From a checkpoint of a small CTC audio transcriber.
Model: 14.3M parameters, log mel input, activation swiglu, layers 8, width 384.
Training: soap at rate 0.001, 9900 steps.
Data: trained on babble in 24 made-up languages, each with its own sounds, syllables and stress or tones, from a formant synthesiser, 39062 training examples, 16.2 epochs.
Rows from block 2, named by matrix and row number. Rows with one number belong to one attention dimension. Each number is 128 + 24 x the weight over its row's rms, rounded and kept within 0 to 255. All counts start at 0. Numbers have three digits each. After the name is the row's rms in percent of the matrix's.
# q: attention query, key and value (stacked) (model.blocks.2.attn.qkv.weight, 1152x384, the q third), inputs 96-191
# k: attention query, key and value (stacked) (model.blocks.2.attn.qkv.weight, 1152x384, the k third), inputs 96-191
q.94 099:170130142098106115130105059149181101144138152110142174144166117108100136099137132102201157097130139115123164115155096175115107139185149098086114120108098131166103097118132106130135126166180135107098150109145142110097155124106085157153113114105120114151155137070096130168141148149121162180
q.95 104:129113147116095098101108151173131104121136127111145155176141094147061136110119089098135142101085159149122103129101145147123108118153137094110136137154138109125107113140127122127141144151134112136144139156155128120117115147156189162110096133123111129140155149151168144122118107167164152130
q.96 090:126156152114159123121133145125179152148101135113127138157142152130120103101120137090128135072168119136136173116144155149097127082139095163131103119170149133153153122143182120142111106093118163177152132145097121108126093102119128128133124106112110181095162156153112133122125135112135169174
q.97 096:160126095110139103168137162153103125137137135111128126140152126090121122166107140147168093107134125169123175122135117104111154135126109146157129132132100111118173155129095147121127136136107150107181164109151107150139142106128113132091168125136100162120116131158178138165110095138162141152
q.98 087:155120123139125151136156186159101120110144128134126134141148110081156161113122131116093144134135108097141155127101137113147138101133114142073055136125094123147113100132110147131135152146129103171076128106151126125139119081128123169126131135123109125136114096108147085139122114135089080160
q.99 095:114106125147137112135143168109092175142118114130127128146143085191105166156141138139132151128155101123138153116162131156144155135104126064118098100146139146105144144102110114091115098133073128106138120125130148114103115122179135163097143132112140118128159136098110126117174112123130131131
q.100 093:116139116101134141120087100094122118149149107140091124147144107124137131126084142153133098111108131155161150136098109151079124145103140133126118116144133145148129158155164150132128090099126074171141115130106115090146123094117137070118123141111131121123128104094087161137080134107155161141
q.101 085:129121104144101152134173127153129132117097080116120169114139101170127127091101118124160122106135134108129094095142126131072147099144127141111149133154177115121158149125133170153177105113152159110092111142138144150085140117167111141173120135121097144103132112187130126107123123129138127111
q.102 090:119115119102138139114159148121156155112132123131097114097138128076089128180150095133114155128145106080119121131114135144116167137118119124126141145119156134110107135151133122132142113198091134147099136136137155104119089166091139113120093124108135092108131167139106107143182141116119094135
q.103 095:148161078095154131179098149083142135125116119150142135090137146124157145120100141128122120181139165106109169149108111114129086135097130110098113124117140104118122102135135127135159110133125138156140144174105135139124068184122091144098143102067140091119103102155154100142135166113139132100
q.104 093:129176164137125102139111090140083138160150138085117087081164134119133143146087192127123128108153134107152076166147116122125141151116142152139141113115123116091129107119158099154139153112104141146151135134095136081114136115068136107081124109129120064094112129129105121126155159099131126109
q.105 098:155148122134105104096098127161146133164124160131109088087166093153124104121164119109116130133129178134126096125139120122106093145111102117136050094109170108131156132161112086163151140093140098105126151125091086157160119117123123127142095114104129128157115187105142133158132124076122156114
q.106 087:168113091120147129126104114172140113107074130138160161163145157122128125147129143129122112139097118128114166136138132131123140137107160136143130119163136120154116121107132130151138110157141120150118149120128109126158126135118110121117101145110118120135133152129100166164174149118131116110
q.107 088:132110093097078117125143154144159110128115154146124114103106108159095079122140140112157100128120129117055110135093147125128140124164130137140105103110131133128205144133141135089171125140106116133136075131129131146156112149119111168141108147096092113100169120138093171126143138166151121126
q.108 098:129117112110122127132171125105111109113116130144130125147116130120141157147138081130121129142131156183146122144122170124136136108163189176124113143119104103132113092082122130090132098171127120071141112114088149103147088149153142129140123125125180121127206128114151124156164132183122107130
q.109 095:115155131145117093112141115117154105129132130114119076128096110171137145102155136111142133159103138143160105117147080109171125157138137123079175148135150139080166073111113128127134150126106119119144142119089154097138181154107106107109134102131145075140155111106149118105138140129117149154
q.110 103:152149106148163141097147167132105133105082090110127121082179143094099104157143125103151118170168115137101098104119123127157113125134101122092098129159109123106117119156142100112084113133151128068127153135151148152119143140123160092180136107110097160104142125151081173116072097112095160112
q.111 087:105130110114132147134121145128173171174117085126125086136139095128114087137105142083120150133146121182168100126123146154127142134095075144130131135138086178110143116110146129093172134137094150136141157134121158154119099171123105079160140096117143158117122122183135109114138145127171108141
q.112 089:161111071104118133137151134146146110120110139121110089119145146130135091150074128156117128137105189109151137139133089127134117132114138132167126107096075089118142094143112118125087107161141185113136135119128106149144141123113114100126126132149119110063132137118129132112126167115070149107
q.113 089:131123112162144192181125153133159170145155115145141164135147148121113105116139111150113149125102178119135174076130069124154110152132117116075147108106098066148144144130157136127095098101145185137136116109116105121155117151137065114156129178143165152149103106132083081132119149159137121124
q.114 087:147103089107120156132091115133119153148182107117091125157146126131155113114100082111121141114145114100127170165122114190117157169139167113143146129134140125148097120114130147133149130098101147133146157122112095101165081091159128123174111136134130089156158095145110119147158121098098083155
q.115 095:121146105144152144166144078114116109128118155113150132120130104078130157150142113113148133131115145148170159143109155137131148159110116104172192135160142086079105171121144167153163165142121142179142137112136114111131125127131131119159107113125141105132140138107160112133103114103154103105
q.116 101:121099134131133137129106142143114124139127113131156141147152128064153126108111091131104137184127153126125108116110069092109105131078126141091146124107098112149157148135119090161152104101112145141134134113127145121097141111089130133099123106106113119142147129178140176102107144148068104130
q.117 096:153121163111144134134131113118099110123118120119092112122104136143099087141124102163139097137090165156104173124139094131135122146123148123085139108071134157107160152169145134113113128113175126100084121134157161112115151128165179118130119098106112114113097106130100130111102138145093164107
q.118 091:174163126115106134098126115137130129176096119126132117108137152145156127110111112155133142184059128086114126139129129093131078146154158161101136173115161101136122123144116142145106110173135138102143125129147144140135091099153109146156134147133111080103140103092134164145146105097102103179
q.119 093:078131117171135126133115106132094124133101132119132173079122166126130140135092113120121091142093127135122181141118148144078115155117143165076102087167098128098138112138134146130124135095133129146145112128133139190134163109126143102103122153131127132119132114106091106149134106146114096159
q.120 099:135110135115156152122136137116093121131152106172150103134108158124135133135105099134126163160135087104108116112096116157151124155128121123162136154117092119115121145119132146128099116195139162131119142097107131183130190148132119169110085159110132139149121120097134121113138101095124124066
q.121 096:166100119116131124159086131128179157106105174100146172124117118152125126090140143099173177134101139136132115111096110126084124146143147125140136110143140176119135077115149136092147175122159118112149142139133079134132134147166146093120147125122189122119089172143132120109131111121153118154
q.122 085:095128098120128158137135162154112113184111128136121157148117124150138076192144119140134096135080141146106113114108133113119156112137120181080100160125167125115170153146122138105141126126118149056129119087155121072177173137170136135123121133096111130139094126157147092144141133211131138116
q.123 092:133115099100140142097085176084118112104149170157127136164107055154115117080144165131108113130158141113126114139082120158144129155103131156156125105102123131099110126125089140133108114144137143127151156130138118123121149151081132125130136123133145168124150139153167131135110134165159132174
q.124 097:121151181132129131119163157104128132126131125129140146099117128139110137116155120136085179141087101061140123117116137117143113124137160091108098121115101101138102182117113120132093093146125131159126129101116135163097120155157107165140139117098163134152110131070130081146133150131147101137
q.125 094:120174117162144140114125164116141132148123097167137097152122178139091136113134122169109153198136109110101097175124139138124138140159108169144148157085150105142164127122101109128138113163133106148127130123075109123170140134136144125147130125158135111103106143102145108093112101118138143122
q.126 098:170143139100117094102127144121156104094125166070136108133112140123124113103145175146136163123094133104090162113154111090085157129098112110093092111114139114128153121192122098088086135142161143124154121171138130142125134095149130109107142121090091093087141148113165160119112139141125169147
q.127 091:143150113109117136092079108164172121133122120112105116105094099118102133096125121121141101175089113117146111109150154146156134117115153130109113158093158151131102100098123142146129131139148155162124106152081093148145114091140095143140108116139144157195132146127129145154140125075114098144
q.128 112:141100134172129142103140123154109109133119129145125146097114162074116114156144102133103102124137129109167120149145167076092114169121110126130115175152142118129150110128119153140185147075149109148111156160111160113108149129144146118128183146119141139136087144101155104140136147127169109115
q.129 104:130136150170136126093094089102137193148118146114151172113110176129121123135110134117098098120109112143136142129169128089057119118126116147096060155136163116134123135142129122131141115095140121112091146148149127148172112147128128106171127100124085175137164134161131125133129142166163122134
q.130 113:102122142148110152152183145135099143129138091140136124140085180108099101134128136124122099111111129133086074124160130142121120136123108163148182113097079130107139175105100122143130140084107108099127171138139112157122128161143135152146120153096133138119120167146138117052117129115148130104
q.131 104:146131119119125176130121133120174101082105131143139116102112133141103124120149143175124096156118113135121154128139155134140147080151114131163147145158146112126092113143097153151109130131111129083136131133081134116161096145123128112077137123137135115119123111130158117121161137146139151162
q.132 118:065100123120120136171143133131125129140099127132147098157149051117127151139117150114096128102109092159155130118149124129122159106121103140162140119124139123146147139145143147118125108134137137117150157153134101117110106152135112146137072095115084136132098155141110148107154103115202146113
q.133 096:169162139124119160159110103085105157172155105117098117110136138146090094149147110129139144165158121159098134131137110109083146121120136152142137121149122101138113139105121117139115145110179079118149102104131103095123129098140126128116140180137131138121160179148120108142126104126100100118
q.134 105:116128146128153138125091122083102116153098134119133126136101086110117143117149122109180136149161122171131121102178140136098122147134135145116139157128127115137107135130124154117155137107094107124086098124081113108150131139121093164170145134172129126156219109127092142112091099150145132136
q.135 099:071149078136117137163146127156115139148171120109125122138124128088090153183103127147116155103092110121148119143171093126087114112136158139112121110099161130146129134121148123152159122126128122154120111113154105163132157148121136138152080106110137087181154099114107107144149138152110119136
q.136 109:097137092058129117148162173165153134100129107109110128133167126087084164123136133157083163148138145168093162160131116137147128141133154089135161131119102156153134121166079114138132073150117162173122107157130123146103110143176072129126128137124113127167112147147105128120123156117155149139
q.137 113:102113149151155104122122181114125100108121116099143136181133114144092104171165124167122133112126160164142102168114104151126174091096101104119150100164100103112107077077139141137079142114135156115148109137114112138105156121105111083105094133121125102129110126111135131126144137132128060159
q.138 104:095102112142131128094113130113137162179110153139130143118131102097127126116106090130075144104117128085118147119144129188159133117155147096110152134107129114169090132124126085141154148169149113147086112117158108118127137158118118079153095158204118130076095102121152079112110135104101141152
q.139 106:173142146131118110094121117144115167116128143165111166136113167138134139090141091112112071159106153131097085108135120112116113146109125138103072153139189160138142136147103098085091100097135125171093119144093202092111117141074162105126134077131123118104175118130101141116119130121072140150
q.140 103:177117098140144162124113141132070153098115133106111122152125130054131099085126114103156160142092133146139131123109159155138116145140160102102121142124109134135104182174136125133132112126093154172169161121131093142145131124130164123183133090166138137164142121151124094118151196108125135133
q.141 109:144084137139142133147130107084160101204145106136041124101134117120157151126188145199120156162132127122143110142167116128124137144144121129164121134146127104105102144096141127107141088160133134153142106131097147133109086137119091119168114135142119121146142111128153136127176133128109154111
q.142 105:122121095141113150142122102140145092095138141096111135143108082153145092132135131119126126106026132126163158116150100147126155122114095101127135096161128134112123091105141143126097118134102114148109098102095161111171091153105088158123115131124137080155163177153073104087128100121114114157
q.143 113:149143094140101115085177114132164127134123138080144126096122116135099110146111177095179117140097182114108120122134084114143119150118092107094123133115161147166116112124136101112096118157108127090145109136131152127156150126100143095148156140134110106064141117137134077162088122107109110158
q.144 102:136126090168152141138126099145098113156103107111131086120128126131138137119132140100126127108127122165127131141125150157139166112142110129132145129111150166109171137136081127114139142178141136124107127114173161085141120140156120166129056151112116113126141113163107121104150108121130117102
q.145 111:171149084146137094106147088153110127176081132146147146092150130064131118129154145102094153115130175101089131162171135130113101114152108094178168088134095137147146121132124107134147126125179151118093123181140085117149168118120131096132116111138150138120113092129145106101105111158143123151
q.146 112:085117099096107122156125145121122102128156152110136114130139107144118119125188136136119151101137163110171104066141142137188151110125110173146146140139122188130156167112126129086117134143123104178121118094148135126122108132130142134108121148139150108125154102138102167123131119151127148097
q.147 097:092137140125125134126142138145182158159110117166124164143132160108150099116126098087149114112096154082097133104144147141130136139121142178145120100134134108174118127113136146120102128121119117104104133126142164099126119119097091130154122091117123163099160136125159158108154143158149152074
q.148 104:108076157102131150124107143124135106136110087188087124116091149182137156139131155134150136138108103132167148152111135138125126117131127151097125182130088109089131119112129127138130149090098182083136083147095151159145145129107159105146102124148097120174113121113109163131165092156145115108
q.149 107:093081132106127112142094131115095127152099081150147121147122083121106135155096137066085157155085105121151111084131084123140112121126123134094136097117098136101144119143155129166104140145138117141124109115074140149134165185126095119165096126129116144110107096131093135141092137118126134136
q.150 108:091105128133106147119142126142117143142127142152142137147077130144132151141118130189148148144126103118140128144171122127141155194093142131091146118153112117118124142135120146138086120127146065141144173124159118131162074141110123163143099105145136168157100147170143142151141116100143124093
q.151 100:132095151123180109120124114097107116088135128133161126125108155102136133113075137135109106088115138121154144137148124075097105132178147094145105113187116119089130117090105091106160110151133088145134081109150194148094127139136093154128110120164184101139121148136099155139177138107090104153
q.152 106:144096139108123106166129156111108155126101096092116118161127128098145143147185154128145139128162111100097186100161131170151151110096160095099142138122070116108114110142123125139161169131097111089149133143077103110149101101135132097153106111103147129132130110151110139121157170134100165172
q.153 109:174139122142145128106092147112155176107191113143185169128087127099142156132078120152131121114105146115114133114140124122099125138109127106177088111144074136107096161148083104137115109137124119115126141133113091155102152154147110134129127121090116138112091134123169136118125139101082164137
q.154 105:131096101106095145126129104109115162096161142093103103139070140122172146120085186118151121145175146185100094122134116099117121104119171103142137136153143114144131140143136064125093121139126061141136103177130159124139149138118118107125092113111110123098138129102103121138133114133105116145
q.155 103:141094104117147111152115142134115112151114098142142134175092120112154097101133128096103078076177101109154146084145172116119152114113110148115104145133063118149102155129113104142150156153115108096141094138118149103083144149096094157122113170123149132118123129143124119149144123121143104118
q.156 110:126114090118131108141111111186090129105140157124104115157129144144118169113118102120144117161144174147151087119071108147162115124106085124103132107128160153156139151187086116108109117120107193120089139140164132134152142142134115157157109136100177155139112137130109118118129113133160098156
q.157 113:083146092155132108135125095164142137131107122142114115135149145127127126109200127128161129157155114183104136118129100130156180135118104147151150157109139112149128132107101110142121123119094114115087162113100106129130094135122140131123161122144106137134159136120114128144117135146147143107
q.158 109:103068140212104135144168104120127108131147106125116120122127102133103156118119116138137135100089113111144106130189133145141153124133110118140138148141119102151113161135064080119126099139094126095092148092162124127126147166109122123120136111094141121146129104135155160150136139132114123134
q.159 103:154146138138117161103110170102096102124165126119084158082117142120127124124178139129109145087097124130116102148126114144120148079135138152142190121165142120132119135093105119110178139150162137096149113133092093137085159153164148115089117168128142135088102146161145138125126120129130128104
q.160 098:110112125125150083152122121096142136127119118087174120168113156123131119160116106126089123126078130154140169112126085131131113138119183089130116135115133119129148185130161120145103128111094140154114168156116096172144078120126128135138091140126122155111091139143119101124156117073123119121
q.161 100:132159124174132125136127101155077132095137135132136132138114154142153140095152123143139103143112155137134145110109158154128143136115149089125113126103123136150105111121112153153105143139103151151081140153139150110145116134122130117116159102133139095143140111182101129105136148160150122118
k.94 099:136115142119137119176154109113153137148098111087125126114138125156109128135118110145146129099070106141158122114173161153144121116126164178174133119157127145093116150113158098150125143153150141163134125074121096150175133159113152113151139144133123169145082092133166140134117138100088113136
k.95 112:153165150153122088164115171088099127146136125135132130124111131179151108092132106140122095137073123112101157137121135085149112127146131126138089096099101083077117136144130118182134146127099121160145109131111103120139117148146149143160146141115116133113129103131146122141143102124152129135
k.96 083:108122127136109094132088137140095148119177127119148156113112137154106095160117170168133111130090126085085118113092108143120136126140158107138095143105167152118164163137108097144117157145112093112150138118130084139125187134146116155140128135144126126121120106116165099124103112140108138107
k.97 086:120099091104099108119101150155105095123140097138112115108087145150147140142159127127104160124149166103116129144115136113141094162126130117121136128138162107143148174120169143154123130154165165141130125118084138099156109126144105138167136131119152136132142126133102108158136104137085150094
k.98 077:119128128160127139164107139145139160158159129090130158095134116145110110149139105080127082118172154109127107161147132123117160133130129114105159114123170129135111117124136134110157162129068103133130094089167110109150150121147127055135094186142152150145074162127124160154108140128139098118
k.99 088:128127113133084163131148114124111133115102112108086117103171142141097157126109129107113105150131155105122137168123114144168106123137115129108148117142100122099118157099134142129097120151119112149156149132137125111089143143083095136149151102120082133127147155124118158135123110131116144119
k.100 087:125126130088128110146072076149190126169142169171121163079109113151094152092111165172147163144111158137134120081150108149137087135178163146145134145085126150092138131158090096097119154138111133114149140105134122126127080123090109120100158110157128144127173088135132096089115131139156133160
k.101 081:165132157112102123092159140134121130168095151123118138105110146125160139136157092073138116123155121143136084116117113129110132091123120118136165079112126098137153156125149135097117118122134117132159127136143094123102189116129145117117089103127126157157142116088131145092203133130144147150
k.102 080:137126110165148127153122091142164152128160130104173163159103109134060095137118150157147152134113093102129120071137181116111106134103119163113105126103120154142081152148150115111166140127113124096160108131105097144086095114102105123115133132121132148131132160113132142130112121105124143113
k.103 077:110115095136107105115153093091172124118162142140135175177104110092126114101127176114100108100132151160113081171117130101120119129095111135182118109150112128146118112139174117147130106162108159134155129143167112132085125138054149134124129178125107097078137149141107125115097140094144147136
k.104 081:124110095118096136154132123122152176119109131122139125168118135135160090155094151137108128132092096149086172148102123157147115139142153124134116110097177141130105162121126126085105153149144122110126100113173114118145156117084107133118108141105158117104125085117128145149164138089119123127
k.105 090:139140188142110158174140131152131108150141132090169144167139107111146085101115117094128113122153092140127164113091099122152101120149126142143140094154173107133092138131123129101101123078093153142094158132167178119107151154115129102145121123154141150124142060161125114110155137077149115150
k.106 081:140137160115136157115155116120129113144131086150124121085085116135107096086131130090137095129134097183122084136129102155139138064136140154174140084159163145125113143133112148115137108108113122107163121138128150151097112156133122139097097150101146202125102154148155121150125130138129113144
k.107 079:157153134109128067116161122150156101158138086071107173119148129168173129106115139071118119088165108128152082140105104137128148095115179144189129105137169147119165122130102155124149120088118150142157147131156138114174103135122132117120133113080137118156132106155155133129143133121109129115
k.108 084:155155126091142080172152102117098119093148128137127079128108099161063132138141108121173107142091082196138134134141107116137127166097120122128163131103107114103135086053153132116122148141127119130119121130115137142148142164157125065098160097136106094153126153114134126131129133173170172128
k.109 090:182126164143122135107144095132098154115148103121145105151131092107136155145098149115139111134105129135060152174154105126153151103158162110138088122097143157133129092116095123105117147148148137123139121151116101097117125120132086112110150107164098106115158087122112133151070144107122135095
k.110 095:110115116164158120135117113115121159087142172173125124158104116075127116104146125190087147186145106150120081105143118109110099116104157158137145135158128130138159150069139130184128127095120143161104142109123130159133133133122150132182117112142127151131165142126134109103095145146109093131
k.111 079:126154152090127078095146094100105124124129155185108120135138107149109127081077131105145132100176130142110099097091124118154156114144128092158123122126133151106115111094073139146090090142153115158140122129157115100122123151120110131127142182130131103125137111061119145172093163146177133106
k.112 082:100129125104121116156132123141129123109146116179189136169128088102121138118171163148064151132176145123141114110127072133111131105099096096135097163140153143186144147096118146116140110093162093094132154117118123135133106093146137166082117174125102168107145145137138061134142107115136084096
k.113 080:102153110136135099187120100170104099121136119113117130130192114134152167130106118095126105135152143156123137084170161172088168110150152159104155123123121114112149155163144120129146102099154104112152128166134151154147128152112159113155146125126143126117127145131145115108092130104160094112
k.114 073:139133098150117137187154092138102083157114122102110124119176115115123143130107108133136166129117107094163126066109155132187139110122101135127120160131151120135110123098067105109141152169120122108149157110155092144117086150171119147135117158139172117101067114146152151167117139138135168115
k.115 083:112081158113132117119148163143171115161125138127109122098108133175149142138138093205105134124109124115136147149118168060107115153120133136130156113100143136140123125107159078137153075115099137045127098129118124117135114123152116113165154107159127135175117159113124131134163131151110147139
k.116 087:153085146144129153087103137151170150131139143149153133129129119138124115129167106122133168107134082155114124125120089120124113090112146146148147094088145127139173143169082139127161177158112103122124078135145150090142139128082153112122112144106121131102089141125168070154108124132128132116
k.117 084:141146155121145123171098130148137139078106161096125166180131150123148124067141155103155139122168104104167134150131123143122119115153136133138122110116089129146142087132141106104114117066151116145127124122125134097135132130082121126139139150140095138102145127137099104098168133175115114165
k.118 086:127107132174148125169095120149171087130146121161096130163143128141166119126121131126115112145126131138118118137135092152133108168118068147100128116129107106094138113094128141147160132099113146120121163077146145127118110134068134116129142109127156163077127141148096102154099107101109096139
k.119 079:131119151145148166122133126114139118105111160145085147150183091096161163070165151090086120111151129169142097141124104072145127133125148125097125147146118132155124122105156144093137160122132125151159150138132111083090145175138110132143127115145115127107140107123101106088144143106114104162
k.120 095:140101129154186141124101092136151139112106119093131175105099116120120147111178134168191148084132105108160144122152129115126096082138064138176159123118175134151131116139162117132156162108130113136161124118102134162150078123151147121140127129122151175186134161149161132146100126126137133077
k.121 083:124111111100066125096170122159141149140136135140121117114134158122150113111120111156121111145131084083153152152126139104160144121130105102134120144139141089098108134144146116146123128124150136160103140136121124115145135131120127102105127099124103106118116071159143094102136115137110167126
k.122 077:156113157066120133129180125101109116138129102128116095091119154155150120111106116116132138162188166145129134149131145154152162106120119116082111154125129153102117105144143145147108124166151129167109123139138175125082140098115120129133150112144101135127144167139080093153166146097137101111
k.123 085:129117122107138100116121128095093149169151114092134160124136109123129139135157140145096125131076100118144201146103114119136132151120164127109106120106102137090150121147152121171144099104178143153120130097120122139161097120144135116119089098142137123095164133087139122162161127170128090139
k.124 086:151150123149145120084129111123136154120098116061170149143174161144121146135114124121146142139108128089136140091148131169099133144125104151139147171112161167139102126163170118092126131127112149106123107125082144121111115122079136103112110122105134128117108167122177136101142103152153121114
k.125 082:149086102163123151103147172127120190091128084120174147172153105094141158098128143128101152165133108148072140111137105133081108144149140118149113139116098130090144113124101118153169100113140128176104086113179107165111090076149144153108137187136151164159108126147140127108122111091146104130
k.126 091:147135131132103099143129111174187096148148132112158163154109114161103136150121137130125142174133132152109090156088130154120107118102110082171131115148134170129146141115124140140137148094109120136144102073158125158178147164045105131116119142112124113134139155140139138144141110117130166108
k.127 083:106119155150080120121135168126142093123115132179136167131133137099170166076140086127150071100125129165120154101118109128171137139175108139115139132104130116113104139156141160129129131111125135101141179144096134145121138121086117096128139120168158097135067125129096103137112118130101124151
k.128 122:104150116144112129109095140146156122121158154119134102083113115154094114088160139142151145149184144131149169151074146132082167117113124168115102155149123138070107152162104077144096160126158124179126112133118133088135119155111140177113117132113117134112101104119084133136122146126124097154
k.129 122:099062151108128115092128153154133126102128145130108130142115139105130112089135110140132169100135118077098086128118150173112137126111117125119114134159105110140116169123153140127145148142103109152151095096148169123181119106166124127146110096104106150145144150118143159122165116140181106131
k.130 118:099177112130163125180128115147118117141131085127135094146144149122104098100141138108086147102172117176135142108100114127158102108129092136143105113111151172143123121128096129102105142153140127110156142100119166150126133133143114110139160123126132131123134108188111114164159142118107152107
k.131 114:142140125158122112111148160123151142160165132112174119123151128108149139136117116104113164088095122117104115126154109100168162161102091130142127117130174120131150107141116133145145125114146131140137103161148132137121095117162123122140083153131102116140134133147118123077145132140119133116
k.132 142:148107076104131127124113125128130160138122126163145159137129167135125140130108126099133191147094120118105124135136095169130118121171143138112161115136119137107141128094145154149144148112114122116147090181152073117107162145113108075115138116112112143123162131151153148124124139128130143106
k.133 107:089151142088116139168126101120134180133110146112121130124074102130169135100137063133116153160142115104109115133067173133126104147106121127097185111134099105124111171131154123125107120145138143101155147157139151105159173130110152155097139106116128146146157107151075070098082161106085120087
k.134 115:093120105116151098126112135116078124145139131172132094102133123138118141163145120127159120130113114122119099123105086146149161155142104130169114152166127085119127151157122149125128114131100069140157107134157150158135093106122128125167131106096126182151125141135122133118147171154144141120
k.135 108:107101128096140122135122105138079126115092088179100167164138139168117146111087132137125123146110112163115134155120142140140106141118101148157172152102126110141116149113195122140100160158132152114137101125147102097133101166117089152083113149114148146152122117097152137148127124137071121114
k.136 127:129153091164132145140066133182156125152053114122095117102138097106139112099135127068141143156121115119101140148113148138142122089113141133136115136101118159079118126141119154135137110138135165144086136131132145132102119096133177132118150145105152145079131118123096129138079099122116135151
k.137 125:116172122126129139119101116100192109147131111167126104150080126120103121145073133112142106105149134112097152152147097095188154149107087140147117132147105098155113114084099162094135152137134097138109142138133106151093169170136134115109104133101130129123138168094110165126113096175111137133
k.138 113:098136087142137116141134110133100127152144164109081080163127127112124096147109136090144142112157133128119114174124145137113121134145097136098106124131145103111119155114181130152120138122122144079095119158141171118088099142137123150118111137115143143096134148128135143133110097096142124141
k.139 112:119106124144139176148112135119092092144100164094118121097103150143161127147151100123075108136156146126158119107132137132171110131115131149099100153133142145105127176095142098103120149139132154125128162117109167105128113095123121126090139122134122076123154151116096115134172146135177073138
k.140 118:144105114150112091088148154165156130154104174143131157128155110137141060129096098137126111159133164121113183155119100142147128101106169142106113113125114157168127137118133139089170143124158125117168143102171136131167163118183136120147119150059114142106117107116082101146095144149129081117
k.141 120:144112136130115133120134131109131093113139118136159172149142126114110118106104136147130110113113102085136169130134095132114115148105118147121118156150101090100123165121140119068098096109121121127129157158112109130183119136110151097132170104145173155163128137125141138138154116085116123127
k.142 119:140118119132092072173128140128145102114131141116105117127151152109158159113113168183161125152138153124172134127139081084174124125121077113077120145135093088137089140134113155146105127106126135114158105147148157109121085095121124094082126140118121110118169153102142105116139119117120126096
k.143 136:144147170131092123163122128125095146102133148150149134117088122110111146158093116129121125169141105100186147110151144118140126137123152117094136137113189106092072118120137153115079152125133104139128119124123141112127132103129118137132127110119156077103142146064107125111142102164133147134
k.144 126:123118131148133126134141119104123108159143139143142087130121127108185144101105113128122123135141119086103104092126141087124111129129121103113161105138094119091134149146202104131114124127126104139166162117166093131119133060165112136118136140111104139118086149138146108137149143106160112102
k.145 124:102172134147121128116123114132118073117136079137133074152137138136125126106102107126140126121133152105111146176171155066134097131083142107128124107147152140120105117080148114132131154109131139195136082091050121126093101151165146093133093104114075082157156169120152103137119094121135159113
k.146 119:162155128082120153136147144138069157174084116133124199113095129119097148073129139146110145127163186154121127106144146099139122110151144106089167176128127093120136102102138117156159107113145138110110153126105128095128127123135135139119162153117126100135111121137131095116145138127132102152
k.147 118:130139075117158147129102111071112138167116119077154090100164127074147146157118121109100153111134132157149145108164056125126112136142092129090110108136161110126126134107105102099119190147118118102121140089160120122106163098140146080131137106149079091081116169133124182132113173136143124148
k.148 112:147108136136136125122152122121124102148103103107175098077128143110136153124129157128153090158138097120115134151102094111125102143148133116128106134123123117130164148144115128110122149154143148117109152104114160137205124104145121106165143177123121107165161107125138214158122106116145106123
k.149 115:121099104126171132125163150136110130125159124121111167171160120176105147151120163107117097154103127091116159163156150101171116156077130121107120108113119137157099125122133153120125087139180081123183101074128135168139150164069142113127109163147129129115144116135142148135114145100137114129
k.150 116:143111135109116173106121100075106106127082104097103126150174166181130147135148155118139133081151093172103124114097123135135153136180114109130157112123130127128134129078128137161130143116151116153137180151140153168152138131097094124144127133161128123166165092152172103151121099128112127131
k.151 114:170115119131150091130156172121159123136120116121140111116093127135118143141124114104103112152154100123163120099093131147135140131154166161152161133123125112072097163146150115169124089149122127141098145172144085103164112127116099154141133139121118122147143116117152121138093117155119064107
k.152 120:137156084142095141154113156172163095135088157100104125148109101141156151161149169124137122136110139134134142137153135108122138143148111140109117121149111172117138112114158114058125113113136115122159133139123157094105128149103142180132130133116121139185145138145152121120096180132130106126
k.153 117:124092159115159151134141120111127132146122127110103093139173115115103132128120138088132114054117097151160136091131131162111137089112187135129073159131089171081130152166141107144133147087143133117128129105118157154118105108097140154122063142104080112204140121178106120110127113119147137122
k.154 115:100155166114166132181102134104103119103105085107140108121120157107134159118151096106129121147128099122113119135136168117138116117143124107108146164104098118121188165105157131109114095139109150120153154118101142109085157112121148117166113121084152124151149157126105124095124139118077131143
k.155 107:120130120129166122127122157074149110104104137133137109153144091132105169170154176144138128159165146116108127128137162132117119149156146114136131129124075108113161142130154112134098143150145120118060163129124127116128130154130131120147141193175112136119145149143130141100081132155136124170
k.156 115:114134107114119127158134116117131113173102128124144110136132155104166132126097083072110150122133143146123144131091126103122075131136132114154201143099149121148145095104156144082129109113110113112080173085209120153132131088145127110123165143128159120129162140170134115108126133126160161114
k.157 117:156093101164111116138114106117175151151099128115135118099118139106131157185153110148144121146125150125113124132099136130150119158120101108119144154121110140163128080167122145105108069121114109144139161098151126130133113137185104117127157118089171137121111155153123133134126124116101138091
k.158 119:152065156142115119146106133119089129168147077138144119121101138144129119169090116128159131139108126165098166151107072114149124138173124142139126141161147125168118161128097119116130116141121110134114140132125126125117133120152082128170168135138149100144149121125156113124122097142087100115
k.159 109:188157143151128107120157145143132129129103143129137173119065082146138124172116104137147137112088121154125123154115101140082175097154132117148118128107127118088144129120073114153148122117161140092110113087107112117141178159123126143158134148114130164140123144150140175118086105152114114138
k.160 099:109113120148126105127151148111157169111152132104123145135111120162153116102128125131108172138109155128147137107116177172134081080118145092123155134121124125078136138127106158139112082165115088084147112106130112120147114100122117134129146103114145169138142150083153146102173108131114150095
k.161 100:097132095155108115151131115103122146131171122137132095128137152118109173143109137169114109089122126119109136088159085118097132146109118145111156162104096102131151163123151122120129113100135080133138124184125127095145160142089086161145148118127067072089127128093152137120127120169152126146